Rows from block 8, named by matrix and row number. Each number is 128 + 32 x the weight over its row's rms, rounded and kept within 0 to 255. All counts start at 0. After the name is the row's rms in percent of the matrix's.
# conv: 3x3 conv (model.decb.0.0.conv.weight, 96x192x3x3), inputs 63-71, a 3x3 kernel for each
conv.15 101 [ 68 103  95 107 131 111  92 121 106 122 107 107 118  93 115 117  81 127 140 100 159 120 105 145 144 140 159 112  93 145 101  77 116 125  91  94  84 121 127 158 158 136 203 155 127 142 110 121 154 143 158 160 172 165 140 122 144 111  86 106 117  91  97  86  68 116  39  64 131  52  92 154 127  63  99 117  58  90 146 124 112]
conv.16 119 [114 123 130 119 124 136 128 131 139  80 124 108 153 193 158  42  87  23  52 123 121  99 180 181  19 107 112 144 133 133 113  96  97 204 176 154  66 173 112   0 130  79 178 255 255 185 110 173 170  84 135 157  99 128  42 145  84  80 192 131  64 189 155  73 115 172 103 142 167  67  95 125 126 148 134 118 124 135  96 128 132]
conv.17 096 [131 132 134 126 127 140 134 139 139 137 150 143 141 151 138 152 141 138 103  90  95 122 102 109 102 100 135 167 131 148 162 108  97 171 102  62 141 140 144 161 139 116 163 147  89 124 132 162 123 108 137 147 104 126 144 125 136 134 130 133 153 134 134 103  99 113 140 131 121 168 156 143 147 120  98 120 119 106 101  82  93]
conv.18 101 [115 118 114 112 117 111 118 119 107 109 100 121 132 119 112 136 159 153 103 113 169  86 117 160  51  90 138 148 124 129 105 121 135 122 139 133 106 107 114 129 132 135 116 127 138 164 141 137 175 150 125 155 173 168 131 117 130 138 133 151 125 131 156  99 126 111  98 114 103 124 140 168 152 123 107 125 119 110 124 115  96]
conv.19 099 [140 122 129 145 133 143 144 128 137  66 143 164  85 153 165  82 122 126 125 156 127 117 136 122  95 115 118 154 152 141 151 139 124 121 127 145 142 176 173 116 176 172 119 153 137 160 148 117 132 129 138 126 128 149 126 110 154 107  98 134  91  94 127 103 116  72 143 131 105 117 112 101 109 100 159 124  82 117 144 113 111]
conv.20 096 [131 134 130 130 134 142 127 126 128 122 111 124  86 108 158  88 109 139 165 168  98 102 125  91  94 107  95  85 132 122 126 140 103 126 136  98 140 146 113 117 131 118  87 107  86 109 115 136 126 144 162 130 139 171 151 124 113 148 140 111 144 161 145 160 162 125 129 117  97 193 143  90 108 121 158 110 129 150 127 122 147]
conv.21 115 [106 112 118 125 132 134 119 128 142 169 178 126 101 118  66 162 154 111 180 182 163  86  89  82 150 143 169 119 103  94 159 156 152 140 132 119   0   0   0 255 255 255  59   5   0 119 133 117  74  94  90 152 156 183 134 132  99 156 154 141  78  59  34  39  57  62 104 111 131 175 163 171 245 218 238  41  33  49 157 176 158]
conv.22 100 [127 107 105 118 112 114 117 110 122 103 120 122 119 159 174 111 133 134 149 134 153 125 112 110 124 141 138 136 115 124 157 138 128 137 126 108 137 137 157 129 150 189 109 143 183 159 146 122 109 120 110 124 145 111 104 135 123 127 141 103 155 159 118 116 135 142  92 123 119  70  89 102 104 108  97 101  99  84 116 105 105]
conv.23 103 [130 137 135 137 131 135 129 122 133 104  90  75 116 144 130 130 150 158 139 117  98 127 123 105 133 117  89 139 186 115 143 152 117 111 152 125 141 132 134 143 128 123 124 120 111  96 114 158 121 128 153 104 134 178 119 101 111 101  77  92 116 102 106  81 120 137  98 146 167  95 134 167 160 154 136 159 123 104 151 125  99]
conv.24 102 [128 113 116 117 106 105 118  99  91 142 167 148 137 165 143 128 136 132 106 113 129  89  98 127 102  89 120 128 142 107 146 162 134 168 158  87 138 127 136 156 168 160 160 169 180  65 123 160  87 145 167 103 155 149 150 107  52 140 116  74 128 121 120  85 131 178  97 117 153 126 103 108 132 143 117 125 137 125 120 146 112]
conv.25 102 [137 126 126 146 135 130 147 130 130 122 124 125 106 144 143  98 140 140 103  91 113  93  73  99 129 116 143 142 172 152 128 151 128 110 121  91 174 174 150 134 140 115 132 144 121 178 148 151 121 123 158  80  79 128  99  98 111 127 108 109 150 138 115 116 110 140 140 108 138 191 136 138 125 126  95 150 161 133 137 154 149]
conv.26 097 [144 131 137 125 109 114 138 118 124 127 126 120 123 141 124 113 158 165 151 128 120 167 141 115 128 116 102  89 109 123 104 142 156 129 152 167  89 106 113  93 122 122 128 149 150 146 140 162 133 138 170 108 111 130 125 152 156 106 117 150  98 118 149 146 141 120 137 129 131 124 111 119 100 134 135  84 110 122  92 101 120]
conv.27 101 [132 139 162 127 147 150 135 153 147  47  91 115  86 119 135 103 119 137 109  97  99 123 112 145 129 123 165 137 152 138 122 134 134  97 109 146 124  83  63 125  97 106 131 115 130 119 150 109 147 132  95 161 133  94 155 150 141 104 119 125 152 157 173  81 101 126 102  97 135 117 115 158 119 148 135 115 130 104 117 124  87]
conv.28 098 [124 145 159 133 156 176 136 154 165 128 133 133 158 140 118 140 139 109 147 143  95 117 120 102 102 100 109 143 154 115 124 112  96 126 133 116 149 148 167 131 134 158 108 110 147 177 168 152 157 139 120 132 117  97  88  79  81  94 118 145 131 157 170 178 102  97 161 104 103 191 154 143 118 126 124  76 119 120  73 119 114]
conv.29 100 [121 125 132 129 143 147 116 131 135 107 108  96 165 110  86 148 129 153 156 115 129 147 140 147 168 179 157 172 166 153 140 127  93 139 118  98 161 155 155 165 156 146 157 125  99 168 137 106 177 130 106 112 122 145 144 125 101 133 164 178 125 159 165  66 104 106 104 150 144  80 113 120 136 106 117 140 121 144 119 111 123]
conv.30 101 [128 135 136 132 139 136 137 144 137 135 123 125 142 131 130 157 125 106 105 101 106 140 132 130 153 139 129 123 133 136 145 145 143 152 142 133 124 116 103 134 128 125 163 165 154 118 115 149 135 130 142 123 115 118 125 103  95 134 104  82 130 100  85 111 132 147 111 128 153 128 129 148 142 137 143 147 134 137 120 114 125]
conv.31 101 [125 129 128 125 124 124 137 136 132 140 165 116 166 176 126 128 141 109 134 123 140 144 138 153 149 146 149 132  93 130 122  91 135 108 107 155 115 141 142 125 126 142 125 137 135 129 123 133 148 126 132 135 127 143 124 140 163 122 108 128 133 115 127 110 125 125  74 104 153 108 127 154 113 161 161 119 121 112 133 119 140]
conv.32 104 [120 131 136 121 134 134 124 133 133 127 125 115 131 150 133 118 111 111 166 131 136 148  87 104 133  87 111  88  95 119 134 115 114 119 109  94 140 123 136 121 110 131 127 154 171 145 160 138 123 145 116 101 129 104 141 105  85 139 105  90 127 107 107 161 182 167 117 141 132  98 135 159 128 101  76 158 132 114 147 129 118]
conv.33 102 [142 131 133 137 132 141 145 141 144 124 104 123 121 103 129 109 106 147  73 104 118  67  96 109  95 114 106 142 166 179 139 137 119 124 126 114 142 134 115 151 130 108 152 125 119 163 168 158 162 138 107 157 123  98 119 113 113 127 127 130 141 141 141 157 164 170 156 135 135 146 108 122 161 112 106 142 111 116 140 127 133]
conv.34 094 [141 133 131 140 138 134 129 126 123 171 163 167 170 127 120 148 110 114 108 119 123  95 123 121 105 139 128 109 140 137 112 117 110 140 123  95 130 125 118  98  90  93  93  96 101 118 121 129 118 127 145 134 157 155 150 135 140 132 116 129 137 116 128 122 120 100 153 123  97 161 123 100 161 147 148 123 118 117  99 102 103]
conv.35 102 [140 136 126 131 123 113 120 116 114 141 136 157 146 136 129 128 128 114 117 116 131 131 124 167 112 110 152 113 134 179 120 134 164 129 117 108 130 116 113 129 116 108 156 142 135 150 142 139 143 159 134 130 172 148 111 169 170 144 154 133 166 114  66 148 150 140 114 135 135 131 145 132 115 147 134 127 150 135 138 157 122]
conv.36 100 [136 131 129 128 125 121 124 126 124  98 122 159 112 103 134 138 116 136 113 106 106 115 117 117 114 123 140 100 146 125 123 132 116 131 109 105 122 118 131 100 109 131  77 107 139 134 144 128 143 115 113 167 106  98 112 130 154 117 118 119 116 128 131 163 160 157 134 117 121 154 135 112 109 138 109 125 168 141 136 135 125]
conv.37 100 [131 122 130 139 138 135 132 139 144 112 134 133 124 125 126 118 125 117 119 119 111 112 116  97 112 125 125 112 114 129 124 124 130 123 114 105  97 100 117 107 116 153 140 125 152 152 117 142 126  88 121 103  99 119 158 159  56 141 150  68 107 108  62 113 121 154 120  96 136 144 119 157 152 162 129 147 120 107 164 116  89]
conv.38 101 [114 114 118 123 123 118 125 123 123 141 136 154  97 116 139  74  43  83 101 121 120 117 124 125 158 146 148 152 140  87 144 138 103 141 128 103 122 119 136 165 173 166 188 197 168 128 154 133 118 127 118 103  94  84  92  95 126  60  69 105  63  57  90 164 147 194 126 137 183 161 155 169 163 157 171 116  89  94 127  91  80]
conv.39 098 [164 158 172 154 141 158 158 147 157 119 115 117 131 119 143 114 123 138 150 144 159 151 144 139 150 129 114 124 109  77 139 131  81 176 183 141 130 150 138 131 136 124 168 175 180 177 180 120 151 158 110  96 108  71  94 140 179  90 111 133  99  83  91  89 120 141  92 133 171 116 137 176 161 169 145 138 133 116 138 139 123]
conv.40 099 [120 111 104 120 118 114 141 123 111 123 125 158 110 103 133 104 104 102 150 148 161 123 148 140 121 123  84 119 131 141 119 128 128 101  87 120 124 119 108 166 137  96 142 110  89 153 133 183 124 114 158 144 129 155 101 134 156 116 129 132 116 123 113 115 137 170 127 112 142 100  82 125 139 153 147 127 127 134 135 112 128]
conv.41 101 [126 133 111 128 128 103 124 109  78 147 147 127  98 124 133 120 141 149 129 119 132 135 156 175 125 151 185 118 122 143 143 145 153 130 140 124 174 160 128 181 143 108 159 149 131 122 122  94 134 139 117 184 201 164  56  84 122  78  89 115 101  80 110 200 173 176 165 124 143 145 109 110 101  94 111 105 113 146  98 126 179]
conv.42 100 [151 133 140 143 122 128 142 125 133 116 119 132 120 122 113 109  92  87 153 131 101 150 121 101 133 121 130 108 128  93 117 143 112 110 149 132 162 139 110 140 121 109 146 133 113  97 110 137 121 130 111  90 119 101 124 119 125 118 129 129  84  89  89  91  94 141  99 109 151 130 143 158 132 146 150 137 120 124 134  96  70]
conv.43 094 [ 98 115 109 108 121 114 108 119 112 139 119  75 161 127  79 204 149  86 159 151 163 151 121 134 114  84 104 132 103 139 135 126 148  94 102 107 111 102 119 138 138 148 142 145 163 155 124 111 163 122 104 152 114  76 106 112 113 113 139 128 108 146 141 119 124 135 117 129 147 138 134 114 135 125 101 156 145 121 149 143 108]
conv.44 097 [140 142 132 128 126 117 140 127 114 101 135 139 137 152 147  98  86  56 136 145 108 112 127 112 134 143 130 131 156 129 109 127 124 124 153 164 134 162 142 124 130 120 138 131 140 148 105  82 136 128 110 111 118 106 123 175 162 110 148 152  89 105 128 101 112 143 112 150 164 117 138 140 135 166 166  91 124 125  78 102 134]
conv.45 099 [129 119 133 121 117 133 103 114 130 168 154 137 151 157 143 106 135 137 100  93 142 105  99 126 113 114 119 162 123  95 155 136 120 110  91  98 115 109 138 119 101 110 125 121 120 172 141  97 140 133 106 117 120 111 149 118  91 143 124 137  75  85 137 117 160 141 137 163 136 138 129  79 149 149 163 122 118 145 108  91 102]
conv.46 104 [155 135 135 142 131 131 148 147 144  79  96 100 116 131 123 179 154  98 152 141 131 147 129  98 137 107 112 119 144 163 107 126 135 104  99 130 108 133 145 147 167 164 137 142 114 148 125 103 180 147 139 168 137 141 127 128 150 116 147 168 151 152 173 112 128 115 128 149 162 179 188 189  80 117 167  51  95 114  90 112 109]
conv.47 100 [118 128 163 120 135 171 156 163 199 121 163 113 123 135  92 150 121 106 137 149 145 144 144 135 149 131 139 114 104  66 116  97 108 130 103 137  97 173 190 107 137 144 111 107 119 109 166 188  89 121 151  95 124 129  87 106 134 108  96 118 118 117 171 106 139 125  96 118 146 119 157 215 113 107 114 133 129 114 103  95  66]
conv.48 097 [131 140 144 131 146 158 136 154 163 141 161 151 133 136 122 129 125  91 115 122 136 142 142 159 132 132 163 147 167 123 125 120  62 125 123  78 100 130 152  97 109  98 105 100  81 123 104 147 146 124 158 182 138 168 168 140 166 167 146 166 180 162 167 130 116 117 148 139 132 140 132 133 156 155 109  92 100  93 107 115  99]
conv.49 100 [121 115 123 126 116 129 121 119 131 105 139 154 100 119 106 119 153 146 100 119 124  93  97 122  58  71  93 145 140 107 114 113 119 109 113 128  92 116 123 103 117 142 102 138 160 125 149 164 108 121 147 116 139 170 112 143 154  79  99 132  73 110 121 145 122 145 143 133 153 128 149 165 124 157 167 127 143 152 134 102 100]
conv.50 099 [135 130 131 126 117 118 111 114 114 107 140 166 142 147 134 161 153 121 113 126  99 152 150 139 175 149 143 176 158 138 194 166 122 165 135 136  95 112 163 126 128 136 184 160 160 104 121 148 103 126 172 128 155 168 144 128 168 100 106 138 138 119 118 112  96 130 119 117 130  90  98 117 132 135 107 101 134  95 116 121  88]
conv.51 099 [106 131 130 128 144 138 121 134 142 129 120 154 107  97 151 169 148 179 109 118  90 119 128  80 161 195 135  95 119 133  92 112 118 120 144 125 100  90  96 123 112 104 149 157 131 110 117 116 134 120 113 156 153 138 157 124 132 141 111  97 152 151 153 153 118 115 142 113 117 153 109 106 113 115 104 133 114  89 110 109  88]
conv.52 103 [122 123 115 113 122 128 108 119 126 111 123 121  77 109 127  93 102 122 132 125 133 129 129 128 181 178 164 109 138 156 146 160 146 121 102  92 147 136 138 136 151 157 115 148 157 152 163 126  96 109  84  46  82  98 195 153 101 162 140 118 139  98 102 162 127 109 146 109  90 140  74  76 109 111 153  98 102 134  76 112 143]
conv.53 100 [102 104 113 118 119 116 124 116 109 153 143 127 131 151 125 123 161 135 134  92 108 126 112 122 105 122 104 102 133 131 112 158 146 138 169 145 134 125 116 123 130 137 137 148 143 113  95 115 122 109 108 176 138 148 144 111  91 115 108  93 104  96  74 131 129 120 122  99 117  88  92 104  67 141 175 100 148 169 153 147 164]
conv.54 099 [132 110 104 126  98  85 125  92  86 145 133 122 124 103 116 102  91 123 105 141 141 100 142 119 110 152 134 109 125 121  81 118 148 101 146 167 135 116  98 140 112 114 149 144 157 175 142 129 150 110  94 142 111  99 108 105  97 123  98 120  99  70  98 117 113 152 144 135 148 121 114 133 121 135 126 115 122 128 115 120 126]
conv.55 099 [133 132 144 134 130 132 149 138 137 136 121 112 126 120 144 165 138 113 110 116 135 148 139 142 172 152 158 142 120 138 159 127 125 127 130 129 103 123 127 122 121 132 116 137 160 141 121 140 147 120 155 131 104 127 173 117 121 144 125 131 107 120 136 124 127 121 135 122 118 103  99 102 115 150 128 141 152 112  97 115 118]